config.toml
dataset = "larger renderings of crowded toy scenes"
norm = "groupnorm"
hidden_act = "silu"
attention = false
warmup_steps = 750
weight_decay = 0.4
Rows from block 6, named by matrix and row number. Rows with one number belong to one channel. Each number is 128 + 24 x the weight over its row's rms, rounded and kept within 0 to 255. All counts start at 0. After the name is the row's rms in percent of the matrix's.
# convs0: first 3x3 conv (model.mid.0.convs.0.weight, 384x384x3x3, standardized in use), inputs 180-191, a 3x3 kernel for each
# convs1: second 3x3 conv (model.mid.0.convs.1.weight, 384x384x3x3, standardized in use, transposed), outputs 180-191, a 3x3 kernel for each
convs0.235 095 [ 94 102 159 156 147 111 137 131 133 113 134 121 115 148 124 118 118 127 145 143 145 111  74  78  94 138 117  95 132 144 141 155 124 138 125 129 158 113 127 116  76  74  82 123 134 100 121  99  46 142 166 133 126 144  89 142 207 164 160 115 121  94 129 117 120 209 145 132 115 102 122 132  77 109 172  95 146 110 129 149 163 102 109 213 153 117 148 154 158 160 111 126 167 117  88 129 162  97 109  99 113 138 115 116 156 151 145 146]
convs1.235 088 [118 109 108 146 140  98 114 109  71 162 156 126 124 120 125 114 119 100 145 128 159 165 135 103 174 152 138 112 129  76  67 126 148 135 115 137 178 137 140 171 129 114 175 131 150 148 139 135 137 156 160 119 147 117 111 100 103  99  93  91  80 110 151 138 145 151 166 159 134 129 119 165 155 121 170 152 129 169 111 104 135 104 107 100 136 129 130 110 143 170 118 147 119 123 125  96 128 142 138 120 126 109 131 146 154 144 132 154]
convs0.236 097 [ 95 105 132 128 133 152 150 134 159 103 113 132 121 149 152  93 105 118 156 155 177 122 122  86 106 185 146 104 116 113 113 136 121 112 124 132 170 129 147 142 105  80  58 106  99 100 122 151  93 131 160 150 144 151  85 119 170 127 124 112  79  83  81 129 139 163 146 143 106  94 134 123 109 131 144 122 138 128 122 150 143  90 105 173 143 132 135 148 164 146 112 124 143 123  84 121 125  93 117 108 128 141 111 120 150 147 140 130]
convs1.236 092 [112 116 119 139 138 104 107  85  81 158 181 138 105 119 119 108 137 115 132 126 142 145 125  98 139 122 108 119 150 109 117 139 158 140 127 139 151 109 144 139 105 127 179 129 135 139  93  93 144 137 130 120 138 134 112 130 142 121 132 122  90  94 148 123 100 117 129 113 136 108 128 148 182 137 185 140 125 168  74  89  58  95 112  94 143 144 156 125 122 158 140 146 139 140 113 130 103 103 138  97 118 103  81 116 131 126 129 134]
convs0.237 093 [127 128 127  73 125 111 102  62  52  82 141 150 140 150 167 126 116 141  74 102 143 109 133 112  87 160 129 115 118 111 144 141 123 118 126 105 137 126 114 197 168 147 143 201 137  93 149 132 102 178 139 112 147 150 110 119 112  84 107  84  74  80  89 108 112 119 120 160 138  84  92  63 140 142 109 128 146 135  94 118  88 121 111 104 128 111  92  73  82  36 127 137 145  95 113 129 118 113  72  99 135  96 154 149 149 128 141 142]
convs1.237 078 [142 134 170 119 167 167 126 121 113 145 172 125 108  99  99 108 156 124  96  84 112 118 105 136 124 140 145 139 136 123 137 121 128 142 130 106 114 109  95 100  63  55 168 129 119 101  98  76 118  86 108 112 142 131 212 185 208 177 162 142 153 157 184 175 150 148 153 131  92 167 153 147  95 117 136 140 137 144 113 103 113 163 165 178 146 135 124 152 146 157 112 128 126 121 137 116  87 132 168 141 144 150 125 122 118 143 136 156]
convs0.238 105 [140 138 137 139 123 145 124 108 138 113 131 144 113 120 145 127 137 127 164 159 147 136 120  52 157 162 107 126  99 107 116 106  92 132 116 139 156 134 143  92 115 109  90  89  90 102 113 152 127 142 206 142 109 131 131 111 141 135 101 126 100 103 168 120  90 124 108 120 119 122 133 167 122 138 119 155 143 109 198 198 164 148 117 141 139 119 152 146 154 144  99  80 110 150 102 148 118 125 140 141 139 170  94 120 195 126 128 169]
convs1.238 111 [127 115  95 150 116  88  89  97 101 161 132  90 123 145 183 141 134 121 129 114  89 127 114 120 159 117 124  99 129 117 128 128 131 130 157 179 153 118 131 125 112 147 128  97 103 146 149 109 137 102  84 145  96 114  99  80 113 131 102  67 121 127 136 102 100 113 121 141 109 135 110 115 132 154 156 129 150 145 108 107 105  87 102 116 163 165  95 148 122 105 101 127 172 135  79  61 118 120 148 124 114 107 117 106  78 106 100 106]
convs0.239 119 [ 70 105 113  67  65 108 127 159 146 143 136 148 124 129 115 151 153 135  95  87  98 118 160 117 104 111 124 112 114 108 110  83 106 151 153 155 119 117 135 139 142 154 127 111 135 123  90  94 140 138 126 101 108  96 102  90  95 107 123 107 151 147 145 156 149 170 118 149 120  94  70  82 106 105  78 148 171 144 111 125 110 152 151 148 132 143 147 122  96 106 110 118  98 109 127 113 154 150 121 133 145 148 126 144 136 126 125 153]
convs1.239 138 [135 127 144 195 193 209 141 117 153 113 108 133  58 100 128  92 113 114 120 130 129 119 102 117 138 134 140 175 163 167 146 149 149 122 115 121  94  99  87 112 117 111 138 124 106 146 154 142 117 111  97 117 128 120 126 108 114 219 182 180 145 124 141 137 126 127 105 113  88 129 127 113 131 119  98 137 129 114 117 112 130 116 101  92 116 141 114 101 118 112 137 130 132 165 160 146 146 139 172 118 122 128  81 103  97  99 100  95]
convs0.240 097 [120 152 123 110 129  86 102  95 131 109 143 128 124 148 108 108  99  84 117 145 127 112 121 111 138 155  99 127 136 120 136 168 146 110 119 119 105 126 120 121 132 143 138 159 114 137 144 131 127 165 129  97 127 140  79 141 102 112 157 147 110  84 109  76 110  96  92 135 110 120  98  83 129 143 124 139 149 132 134 121  86 115 142  98  90 135  99  76 149 139 138 158 127 102 167 108  79 121 141 127 132 130 141 152 140 148 132 127]
convs1.240 088 [114 123 114 175 172 170 139 146 154 176 186 127 103 115 131 194 173 135 104  91  98 104 107 130 127 102 103 153 162 148 131 118 119 142 148 130 147 139 152 142 111 140 153 127 138 121 108 124 142 128 143 103 106 107 142 168 170 166 144 136 191 165 149 144 117 137 147 139 130 160 132 125 122  93  84 107 103 101 127 115 133 141 146 174 136 122 142 125 110 120  92 103 138 149 145 130 120 155 143 139 132 139 124 128 133 145  97  91]
convs0.241 115 [145 147 152 109 156 121 115 124 114  68  74  70 117 149 161  98 115 119 145 109 102 169 173 183 103 107 100 101 116 119 132 140 143 139 142 139 151 135 135 148 149 139 108 110 109 117 107 124 119 111  94 123 115 116 191 183 184 119 116  79 139 137 144 199 195 222  91 130 125 117 115 110 124 140 135 175 164 183 114 119 113 145 132 140  88 108 103 119 122 138 109 107 118 105 114 105 115 133 135 195 183 215 126 141 155 101 106  99]
convs1.241 162 [134 146 157 126 135 162 102 113 119 134 135 138 140 139 155  95  86 103 130 128 141 154 152 135 100  89 106 134 137 133 154 147 136 133 148 122 113 111 102 125 120 104 156 147 147 149 141 136 137 144 141 114  97  92 165 150 139 148 132 122 135 132 125 144 138 136 141 133 129 136 124 102 121 127 145  89  93  99 143 155 153 140 147 154 150 138 144 101 110 107 123 104 119 109 133 153 118 106  76 161 150 133 173 182 175 112 140 105]
convs0.242 088 [163  84 105  96 136 149 133 141 122 148 144 125 123 171 145 176 168 132 127 100 101 130 136 151 147  78  51 168 136 121 113 154 128 133 152 130 106 120  87 159 133 143 163 154 145 135 153 154 128 161 125 129 128 131 171 121  91 106 159 134 154 179 158 151 157 147 130 143 141 153 207 168 130 114 135  86 128 128 132 108 108 156 102 120 119 132 146 151 139 136 161 107 134 126 162 135 164 175 133 140 118 105  99 136 105 136 169 127]
convs1.242 074 [130 142 153 136 146 105 142 121 130 145 144 127 125 131 103 149 130 134 153 139 121 148 160 112 128 141 146 118 116 138 103  95 145 164 136  96 127 102 104 145 110 133 137 152 147 114 117 128 115 134 113 137 139 162 134 123 136 110 124 178 125 130  75 129  99 100 133 104 142 115 125  65 131 108  86 118 105 111 176 143 107 130 113  93 122 122 166 113 147 108 115 131 108 138 140 123 150 134 126 102 117 154 101 123 182 179 137 105]
convs0.243 102 [125 115 148 133 147 147 127 134 101 142 107 106 140 133 133 125 101 132 131 154 147 155 103 105 125 166 193 141 126  95 124 130 126  97 120 118  83 131 105 113  85 118 132 144 157 105 125 174 117 117 132 121 154 118  76  95 157 100 141 158  91 152 111  58  91 126 163 116 126 108 155 124 152 141 123 127 119 100 156 127 124  78 124 156 148 119 151 141 137 135 122 115 145 142 136 130 121 130 118  86 120 156 130 127 149 118 144 128]
convs1.243 102 [101 111  86 127 136 105 127 102 105 143 155 146 168 114 130 118 152 163 123 123 133 154 161 140 163 131 141 126 148 135 120 145 143 114 114 122 111 114 148 166 154 126 156 123 155 136 128  81 168 134 133 109 143 104 136 115 165 133 125  99 163 112 110 114 114 130 159 143 115 127 120 105 155 117 180  83 130 133 116 131 151 114  95 117 122 145 145 161 149 111 147 111  86 157 147 146 132 117 121 122  95  87 113 114  92 133 111 104]
convs0.244 118 [101  87 104 173 149 111 136 140 163  89 116 119 121 126 121 144 152 137 111 113 104 135 135 130 133 119 109  94  91  87 141 154 129 121 126 121 130 128 128 116 116 105 106 115 132 136 133 132 111 111 107 122 133 126 129 105 113 151 138 144 148 143 150 135 124 135 120 107 107 122 130 120 131 139 120 126 138 136 117 134 120 158 141 157 141 126 121 130 129 140 162 138 169 136 137 131 152 147 136 131 127 123 133 133 138 136 159 158]
convs1.244 121 [132 117 119 129 124 117 154 152 168 136 124 120 137 131 125 104 125 146 122 125 134 123 125 126 110 109 106 120 124 134 119 114 124 168 151 147 128 137 134 130 135 133 124 115  85 136 136 133 131 132 142  91  90  61 123 112 108 125 130 137 133 127 111 125 119 123 141 145 164 118 125  91 146 144 148 144 132 135 120 120  94 120 132 140 153 150 157  99 108  79 136 136 128 119 117 137 117 120 126 130 126 130 126 125 133 130 128 108]
convs0.245 105 [154 142 145 114 103 111 122 134  71 166 120 120 153 128 132 157 138 147  68 102 117 110  83  51 123 141 148 143 165 172 145 144 138 138 133 150 140 153 155 116  88  83 130 132 132 124 121 129 134 144 155 113 131  93 112 143 168 120 128 137  90  98 114  79 109 102 153 152 142 145 138 115  75  89  71  97 106 108 167 157 156  93 128 124 150 136 134 153 161 125 123 130 129 144 139 122 113 121 126 131 141 145 139 116 100 139 146 140]
convs1.245 111 [130 114 133 168 148 127 174 179 161 112 114 107 134 109  85 142 136 144 155 152 159 125 121 147 188 173 174  74  93  89 118 114 105 147 130 123 163 145 172 209 172 224 188 159 206 108 139 120 104 133 133  89 113 104 104  89  79  90  98  83 170 164 149 103 121 118 162 165 178 170 150 161 149 143 155 120 110 112 147 138 147  96  96  96 117 133 110 141 140 123  97 102 103  97 108 154 129 133 146 112 108 112 185 161 151 141 113 135]
convs0.246 090 [100 115 109 121 109 118  77 112 103 120 144 164 171 171 155 125 192 128 138 113  98 181 180 117 153 115  66 117 156 139 127 130 157 139 162 174 112  99 107 133 135 100 153 110 121 136 132 117 137 160 164 126 151 133  90 117  83 125 144 104 134 127 109 108 102  89 135 167 135 158 132 167 136 130 120 131 153 142 108  96 101  97 109 104 120 105 137 127 121 152 135 135 138 141 137 133 142 121 110 100 114 109 103 139 147 106  97 109]
convs1.246 081 [121 161 157 142 152 174 124 118 117 127 120 128 102 124 136 127 140 142 130 143 125 163 116  89 166 161 148  96 119 113  81 164 135 116 121 132 157 109 128 135 130 153 137 148 159 142 122 167  99 121  76 169 153 142 127 154 125 181 138 123 181 151 150 112 127 119 107 107 125 155 133 158 105 114 102 132 110 110 123  72  67 105 145 102 156 149 141 133 130 134 120 127 143  99 140 135 153 118 134 118  96 122 114 150 145 163 128 132]
convs0.247 092 [ 70 131 135 140 143 135 105 130 124 117 131 120 182 157 109 126 154 122 137 117 103 129 187 144 125 131 133 114 129  95  90 118 122 115 130 137 121 121 108 188 134  67 143 131 144 139 107 114 116 118 140 105 127 123 110 130 101 124 112 115 128 140 138 136 124  79 134 123 128 111 114 145 108 114  71 123 137 119 138 136 146  94  74  89 164 126  93 146 150 130 138 115 101 187  80  49 146 123 122 121 156 146 113 143 156 103 110 143]
convs1.247 092 [143 129 138 143 131 132 126 104 143 134 110 128 106 121 143 156 131 131 137 140 127 103  86 110 136 113 107 122 133 128 121 149 167 125 154 130 180 127 115 104 150 149 154 128 144 146 132 157  93 124 154 158 131 156 120 121 147 147 113 119 115  94 132 111 145 141 126 121 119 154 119 133 145 142 138 116  94 128 126 111  84 138 126 144 156 148 110 113 111 133  85 161 131  65 135  83 120 114 142 125 123 134 156 108 132 141 158 168]
convs0.248 098 [108 147  97 163 161 155 139 124 140 139 147 135 180 150 104 136 150 140 103 129 156 110 147 133 127 115 121 109 138 136 129 146 149 153 168 139 131 120 107 116 107 125 116 110 129 111 155 118 137 123 112 129 112 119 106 124 120 141 127 118 160 144 163 147 139 126 154 129 114 147 138 133  80 107 129  94 118 161 142 139 139 115 133 115 141 146 151 147 150 143 153 154  72 152 117 102 140 129 145 112 112 119  94 117 163 121 136 132]
convs1.248 098 [136 139 111 121 136 131 139 138 129  99 120 117 171 182 109 140 129 115 156 154 132 116 108 122 109 127 132 113 116 114  83 121 166 147 148 154 154 117  98 195 117 100 157 142 132 140 153 123  88 145 178 133 166 186 147 120 119 138 116 115 123 127 145  86 130 121 151 123  81 126 143 160 125 135 114 129 112 158  91 117 168 119 108  98 153 106  56 100 101 113 123 150 123 108 144 105 129 139 130 113 116 122 138 159 166 126 150 156]
convs0.249 105 [179 128 118 151 128 113 133 133 131 170 121 106 152 123 110 126 140 146 157 142 119 121 118 122 131 134 136 137 116  63 128 121  89 131 125 121  97 119  87 118 110 128 136 116 131 104 130 186 131 127 143 142 159 138 156 125 116 125 114 107 122 138 150 134 107 134 138 109 104 131 125 115 121  88  99 110 123  99 127 109 127 166 121 104 134 134 132 152 140 119 154  97 133 140 106 118 140 134 150  94 129 142 126 114 129 100 134 107]
convs1.249 104 [115 148  91 119 147 110 133 129 127 128 130 136 171 126 120 129 116 173 127 125 136 102 112 122 175 156 146 122 127 109 140 135 151 135 135 119 100 110 118 168 138 106 137 148 143 111 111  79 130 129 147 132 132 139 142 128 144 127 100 113 162 142 101 139 134 117 157 125  90 164 145 102 152 123 155 130 125 148 190 137 125 138 119 103 145 108  84 175 167 116 156 153  78 120 144 109 132 110 113 109 140 104 142 127  97 206 133  95]
convs0.250 111 [140 161 182 171 146 118 137  99 117 119 125 159 127 116 130 115 107 116  96  95  96 160 144 121 117 130 135 122 118 123 123 114  98 131 130 148 130 142 135 139 136 133 124 105 129 142 150 144 124 138 154 125 120 121  97  95 135 136 144 117 132 160 134 100 105 119 137 119 113 140 104 125  98 107  95 117  85  75 111  88  66  91 105 153 140 114 106 114 128 141 102 109 163 150 113 128 132 152 146 142 153 141 143 132 127 116 108 133]
convs1.250 112 [123 106 116 136 139 133 136 134 105 130 129  99 135 105 114 215 167 138 139 122 138 108 106 128 104  88 105 125 128 104 137 134 116  88  88  89 109 100 121  83  85 101 135 103 121 140 134 122 159 116 111 126 109  85 117 112 152 111 106 127 104 127 128 184 181 192 150 140 153 127 150 133 159 134 146 135 124 140 120  92 129 113 123 137 159 168 165 102 116 150 131 150 142 120 119 120 112  99 102 167 160 132 137 104  81 112  94  86]
convs0.251 113 [124 105 128 149 146 118 109 102 117 150 162 154 126 141 103 128 133 107 125 117 131 122 159 173 125 135 104 149 150 161 137 134 140 115 107 117 124 115 126 129 143 136 141 147 127 149 140 127  60  72  99 127 118 142 123 129 141 155 131 113 112  94  83 112 103 113 126 121  92 119 153 178  85  70  97  79 111 137 131 143 139  92  88 129  95 107 108 125 127 109 129 126 108 115 129 120 119 103 131 147 150 161  94 107 106 118  94  87]
convs1.251 125 [127 127 123 134 136 153 134 136 126 124  78 111 115 106  98 149 172 170 110 131 114 111 139 105 122 161 158 138 139 165 142 141 183 115  77 102 156 150 110 153 122  77 124 127 114 145 148 156 107 139 140 134 168 173 103  81  81 164 132 124 117 104 141 130 141 137 170 117  93 130 119 141 108 111  98 106 126  86 126 149 132 115 123 125 174 147 130 132 111 123 134 155 158 120 148 128 177 196 161  96 111 122 158 134 112 166 178 176]
convs0.252 086 [ 96 124 110 113 111  69 150 111 161 106 150 176 175 152 147 169 160 151  96 105 121  99 156 132 116 110  71 142 148 140 135 123 121 133 132 156 113 110 118 131 149 134 144 156 129 134 130 101 148 151 146 110 142  99  90 126 117 100 118 112 176 159 162  92  87  91 107 130 115 115  94 129 138 153 128 124 147 151 119 138  72 122 143 135 130 115 108 114 108 119 142 155 141 143 151 130 123 122 115 103  89  95 131 142 124 139 166 150]
convs1.252 071 [168 172 161 136 141 150 157 170 150 100  95  94 148 148 106 145 135 136 129 109 100 133 134 145 161 143 144 135 142 167 145 128 101 134 149 115 139 127 104 137 112 110 139 108 104 127 128 149 132 116  70 135 145 123 151 143 143 198 141 157 166 138 156 133 139 135 134 119 117 138 104 126 116  72  45 112 113  72 132 143 198 100 144 140 153 135 139 117 101 121  90 121 160 142 150  89 152 183 157 139 150 174 155 144 137 119 108 100]
convs0.253 089 [120 102 129  96 117 134  99 112 124 179 109 116 148 186 124 115 155 134  98  78  53 133 139 145 126 131 122 180 133 102 118 144 114 106 117 121 159 107 118 161 169 131 154 172 157 135 135 137 103 133 138 121 142  97 119  80 132 108 121 119 126 114 128 147 112 131 118 130 122 126 138  93 151 151 132 121 145 115 124  96 113 121  92 129  89 117 111 122 101  90 110  64 158 104 148  96 117 134 101 111 107  96 122 122 162 138 142 125]
convs1.253 071 [142 170 126 126 148 136 134 105 146 120 123 146 129 123 111 103 169 128  96 120 100 161 159 128 165 169 165 127 127 114 126 137 119 112 124 162 164 117  99 183 113  85 152 143 138 127 120 134 111 139 111 164  98 169 135 167 134 154 118 136 155 150 117 122 134 109 114  86 103  70 104  57 102  98  99 108 134 180 122 111 106 133 155 126 152 121 132 122 133  81 123 158 145  78 155 134 193  95 114 118 105 112 160 115 102 147 162 147]
convs0.254 088 [150 142 129 121 115 171 152 155 144 136 155 176 134 130 143 152 168 123 103 103 113 122 151 142 148 155 107 137 143 122 130 120 135 141 158 147 148 147 123 142 154 165 121 125 123 117 108  98 121 122 152 133 131  94 108  98 129 136 116 135 175 144 189 149 132 132 105 106 121 146 154 154 120 112  79  84  92  83 120 123 131 123  99 124 116  93 179 144 152 158 109 108 123  85 129 168 134 147 168 126 119 112 123  92 157 139 162 143]
convs1.254 074 [115 139 109 130 105 110 112 106  86 153 105  94 113 178 140 158 139  70 110 148 134 164 141 115 113 120 114 119 121 106  88 116 137 119 117 145 148 116  91 111 110  85  99 106  96 136 143 153 124 150  75 144 134 130 141 105 105 136 112 128 112 122 139 128 164 148 119 147 135 122 142 116 143 134 133 156 145 175 115 103 105  85 114 106 156 161 126 129 125 154 111 152 183 152 126 119 124 112 169 109 108 114 119 110 110 136 103 130]
convs0.255 112 [105 153 106 170 112 149 141 152 140 170 186 145 121  99 118 129 127 142 139 115 110 141 123 123 144 101  87 117 139 112 153 116 139 145 149 119 122 153 130 125 142 107 125 135 119 126 154 148  97  97 115 158 154 140 130 161 115 165 120 154 167 161 181  97 156 118 148 113 156 153 160 164  97 100 108 151 106  81 135 124 130 105 134  92 135  79 144 154 169 146 105 142  95 135 110 140 150 150 145 124 148 121 118  87 134 141 124 117]
convs1.255 115 [123 102 105 136  79 119 148 161 143 112 123 118  88 107 123  69  82  83 104 130 121 125 131 128 131 129 108 136 115 118 124 125 111 141 156 124 110 101 126 127 122 119 150 116 115 105 100  98 151 137 157 166 136 141 100 104  98 103 150  81 126 133 134  70  76  92  90 105  82 143 135 127 134 135 116 153 157 113  89 114 101  95  88  78 114 175 118 154 117 128 139  86 108 140 140 108 157 139 123 112  89  91 151 143 107 161 174 156]
convs0.256 110 [170 128 112  69 131  89  76  70  92 110  65  97 102 166 113  86  74  64 131 127 124 139 119 131 138 132 150 136  54  73 128 177 116 102 119 118 112 113 120 132 157 128 116 120 150 129 110  91 129 151 142 145 145 143 138  87  69  95 164 128  86  80  59 130  86  68  94 144 142  85  57  82 124  88 124 117 146 130 109 116 138 133  96 134  89 158 105  82  81 103 136 112 116 113 150 117 129  98 106 129 120 120 118 134 134  98 115 125]
convs1.256 118 [111 121  94 141 147 142 104 123 142 192 170 148  89 104 116 151 148 112 100 110 100 116  95  94 155 147 156 131 124 120 140 132 126 134 120 103 142 116 150 134 100 152 129 155 129 123 124 163 131 122 123 126  99 125 120 153 136 145 148 176 181 188 146 171 166 155 158 143 212 168 163 116 136 148 123 139 125 155 103 136  99 159 150 154  97  88 167 152 181 136 119 130 133 153 135 121 110 137 103 117 137 142  88  95 138 137 122 119]
convs0.257 085 [ 75 104 106  97  94 143  86 137 118 156 189 149 129 178 133 115 159 122 111 101 109 120 174  96 132  80 104 127 155 143 125 136 138 135 164 126 119 102 106 106 123 127 111 111 148 135 127 152 136 156 126 110 146 115 103  98 121  93 155 164 111 143 159 105 125 133  98 144 164 153 145 110 114  91  68 131 135 124 124 112 123 114  93 121  91 150 186 137 171 136 139 101 149  88 175 154 135 134 134 120 120 129  81 139 155  91 134 131]
convs1.257 074 [141 136  77 133 129  69 114 135  98 153 118 121  82 124 159 110 128 141 131 161 111 143 137  98 140 171 150 107 125 130 102 113 138 122 116 117 138  99 105 193 130 122 124 155 144 136 139 156  96 132 104 143  96 128 118 121 115 103 110 147 106 121 124 122 144 123  80 127  95  86 126 138 116 128 112 150 115 123 116 152 115 119 134 103  85 119 134 102 111 122 125 127 163 149 122 134 135 104  99 115 120 123 120 125 129 118 139 129]
convs0.258 091 [123 141 118  78  83 171  86 104  91 155 102 128  90 147 153 116 116 100 147 114 110 140 142 145 174 110 137 153 114 137 100 141 141  95 128 119 122  76  86 116 124 125 129  97  98 146 118 101 138 134 133 141 141 127 138  96 108  93 131 201  99 107 109 107 103 121 115 126 177  98  94 137 123 123 145 121 140 140 120 104 140 100  82 138  81 120 208  98 116 147 156  85 136  85 134 191 138 117 112 119 104 112 143 142 106 120 134 119]
convs1.258 089 [136 153 105 108 140  99 113 128 129 158 109 108  75 146 119 138 109 112 118 148 114 141 110 109 139 131 119 138 134 133 114 121 144 102 113 131 153 124 107 154 146 190 147 177 131 156 123 161 130 118 111 140 106 160 101 152 178  99 139 165 146 157 105 110 145 125  63 138 169 127 179 107 128 134  91 112 135 174 117 161 126 117 152 142  48 153 176 130 176 118 110 132 143 158 123 136 138 157  73 117 108 143  59 116 191 137 155 116]
convs0.259 100 [ 73  69 194 134 152 142 163 161 139  89 108 163 105 120 145 114 110 130  91  99 138 145 128 180 136 144 123 119 143 176 117 144 117 133 137 133 104 127 130 118 123 146 138 127 139 113 108 136 121 107 138  97 104 123  67  99 231 100 129 178 116 138 136  79  95 218 101 106 138 156 143 173 140 126 149 143 141 116 149 143 144  62  92 218 130 130 153 148 123 134 101 104 195 121 141 136 124 134 141  99 115 170 119 125 124 141 143 131]
convs1.259 084 [114 113  90 134 115  77 141 109  71 181 127 111 145  91 124  89 157 169 127 142 124 129 173 163 150 133 140 133 115 122 138 123 103 117 114 118 141 114  97 133 136 121 107 173 164 139 148 123 144 132 144 119 136 160  75 104 128  94 118 129  86 134 117 101 115  93 115 121 101   4 132 130 165 137 155 145 157 150 101 177 167  90 114 114 105 180 177  52 128 145 130 148 155 129 157 120 163 120 117 130 113 110 125 100  93  72 139 178]
convs0.260 099 [ 73  71  89 122 145 117  99 107 164  95 122 130 117  98  88 124 129 131  83  89  79 125 142 126 123 126  97 128 145 142 156 151 156 136 127 140 141 161 144 133 147 139 109 134 126 139 134 144  80  86  61 111 124 118  63  68  86 118 140 109 118 126 114 136 137 117 114 137 105 113 140 137 190 185 154 100 125 123 132 123 103  94  95 134 161 158 125 106 109 124 136 104 138  96 118  93 130 144 142  94 108 116 128 159 141 181 172 168]
convs1.260 098 [125 122 110 147 145 129 148 115 138 172 182 140  63  88 121 163 137 164 150 132 125 139 130 113 127 138 119 113 120 130 119 129 142 127 126 117 102 111 103  91  91  95 169 131 126 133 110 108 167 127 148 117 122  92 134 145 143 150 137 130 130 120 111 159 144 134 145 136 134 132 130 104 166 114 128 140 130 130  67  80  67 115 108 109 148 148 127 127 123 132 147 152 162 161 148 161 105 106 111 136 125 115 139 108 117 142 141 114]
convs0.261 092 [116  99 138 177 193 136 136 126 127 125 120 139 154 154 106 113 116 144  95 113 155  98 142 122  99 130 113 104 124 170 146 144 127 153 135 121 139 124 110 104 127 139 138 152 138 100 114  95  99 105 134 106 123 143  99 112 160 166 145 123 123 119 133 102 105 170 138  98  85 142 139 129  94 115 179 139 131 108 121 141 126 105 105 177 134 108 113 148 111 130 126 140 114 140 102  94 115 104 135 138 106 102 147 139 127 161 135 109]
convs1.261 074 [118 130 129 123 122 135 110 103 131 147 144 123 205 124  67 149 132 106 120 131 138 108 124 152 153 170 137 147 134 126 126 120 127 140 128 103 140 131 108 166 144  95 139 187 138 124 139 151  90 114 190  76 160 180 134 137 128 143 131  65 100 121 148 111 130 125 137 140  67  66 138 156 131 120 160 100  91 149 134 163 143 130 130 104 158 148  89  85 129 151 118 131 134 102 151 115 106 147 178 119 124 114 168 141 144 137 144 136]
convs0.262 105 [152 135 147 142 148 143 123 128 109 130 110 114 119 121 104 148 152 113 114 120 117 120 171 156 173 168 149 141 145 168 135 145 145 131 143 133 143 127 142 122 140 148 173 177 130  96  96  90 101 118  93 118 148 121 147 131 155 127 128 125 129 149 129 108  83  87 132 144 149 182 202 160 133 119  97 113 136 143 117 119 120 110 100 120 138 138 130 131 145 121 143 109 133 139 159 134 110 129 133 137 114 122 118 128  92 139 162 164]
convs1.262 099 [125 149 128  76  91 103 124 125 125 145 110 115 125 141 118 173 173 144 140 134 136 102 116 119 152 155 168 140 124 139 121  98 120  99  98 104 135 139 112 109 126 114 119 128 131 113 118 160 121 142 152 137 132 171 140 145 149 149 142 170 171 149 132  98  95 118 131 125 106  97 114 106 119 100 121 127 136 143 159 146 175 134 141 127 169 173 163 128 147 132  77 137 166 120 117 116 125 139 135 126 137 153 131 112 144 131 138 131]
convs0.263 101 [172 121 109  78  76 190 117 112 141 134 156 102  49 114 165 103  95 125 151 135 105 121 105 127 136 134 166 113 130 101  83 135 164 145 142 161 119 135 108 142 147 144 102 136 138 126 136 122 117 131 122 124 145 127 141 117 112  74 106 197 112 106 121 105 129 138 110 116 183 123 147 139 104 132 135  94 115 151 129 128 128 129 130 115  70 109 204 156 139 162 150 129 113  92 118 187 128 119 105 130 139 128 116 121 123 126 126 120]
convs1.263 111 [115  84 123 152 101  71 131 141 194 116 114 126  64 127 113 135 130 171 131 129 147 128 124 103 133 137 146 154 118 107 141 133 163 166 158 142 117 114 119 140 150 171 143 133 144 134 135 109 126 129 118 147 156 167  99 123 130 103 148 174 150 121 123 122 122 122  65 133 164 140 103  87 133 146 121  94 107 156 136  84  94 136 138 114  69 142 179 122 142 138 123 139 105 191 145 135 127 114 105 122  97 120  62 135 191 144 120 109]
convs0.264 093 [118  90 178  99  80 125 132  99 117 101  85 162 105 150 138 108 125 128 125 119 122 138 161 165 141 153 151 132 142 160 119 156 137 111 104 111 120 128 121 112 130 146 123 141 165 127 119 110 156 153 112 142 114 134 100 121 163 102 148 148 124 140 131  73  99 154 118 121 130 116 125 140  53 111 146 113 121 154 123 142 141  87  93 167 124 137 135 133 117 143 114 132 179 126 163 122 146 131  96 103  91 112 121 147 144 117 140 132]
convs1.264 085 [127 148 107  80 143 112 115  97 105 128 111 125 130 121 130 100 185 120  99 148 137 121 142 123 137 116  86 150 140 132 141 120 150 105 106 157 157 149 106 101 154 157 116 125 137 126 137 133 119 136 144 159 137 168 106 117 176 113 115 134 130 156 166 151 113 119 103 157 198 115 125 166 152 144 142 102 108 160 184 157 147 129 118 136 131 152 166 104 145 162 117 134 113 116 143 119 186 110 133 119  87 119 119 106 177 140 120 155]
convs0.265 105 [142 110 154 149 128 122 125 129 135 151 143 149  99 145 141  87 113 143 158 137 127 136  99  97 135 106 102 125 102  98 124 113 119 112 116 125 169 155 170 132 148 123 125 127 149 129 145 130 127 128 125 112 111 119 117  93 127 150 120 116  97 123 123 110  94 140 162 136 123 104 136 114 118 143 141 140 147 153  99 118 111 148 124 166 157 135 151 137 106 122 148 111 137 138 132 133 121 134 130 159 163 160 127 110 129 161 139 133]
convs1.265 119 [156 151 150 115 134 146  95  70 101 175 178 158 157 131 158 111 130 153 143 138 144 148 127 124  95  96  99 136 141 120 107 128 109 105 105 110 132 125 146 108 110  98 127 102 114 151 176 153 140 139 144 157 166 143 165 141 144 146 130  98 104 101 113 209 189 186 101 106  86 106 108  84 149 124 114 120 131 122 114 112 134 131 145 146 126 129 119 118 118 100 133 134 150 132 124 146 129  82  92 151 130 144 112 113 107 129 147 117]
convs0.266 091 [107 108 102 139 125  99 137 156 159 139 178 179 160 143 139 126 167 184  96 112 118  99 182 120 147 103  36 126 153 144 121 124 120 157 170 154 110 114 139 105 158 146 150  98 118 132 155 147 126 121 176 121 151 142 119  96  97  73 129 117 195 176 180 126 127 117  78 126 132 249 210 202 129 148 128 115 136 114 163 146  99 150 123 118 118 122 111 191 156 150 120 146  99 157 133 112 151 183 176  97 102 135 128 135 171 154 172 151]
convs1.266 080 [142 141 122 167 138 121  94 129 161 107 132 123 145 148 124 123  90 107 149 161 135 128 141 165 112 112 108 111  92 131 125 131  99 120 111 115 141 128 128 136 124 149 122 118 134 123 132 146  91 124 110 165 143 170 114  93 100 165 113 135 121 103  89  88  96  83  98  87  79 123  97 100 117 109  86 132 161 185 119 121 140 129 104  79 173 158 132 123 111 125 128 104 169 117 164 127 147 167 169 104 106 125 137 108  91 135  97 128]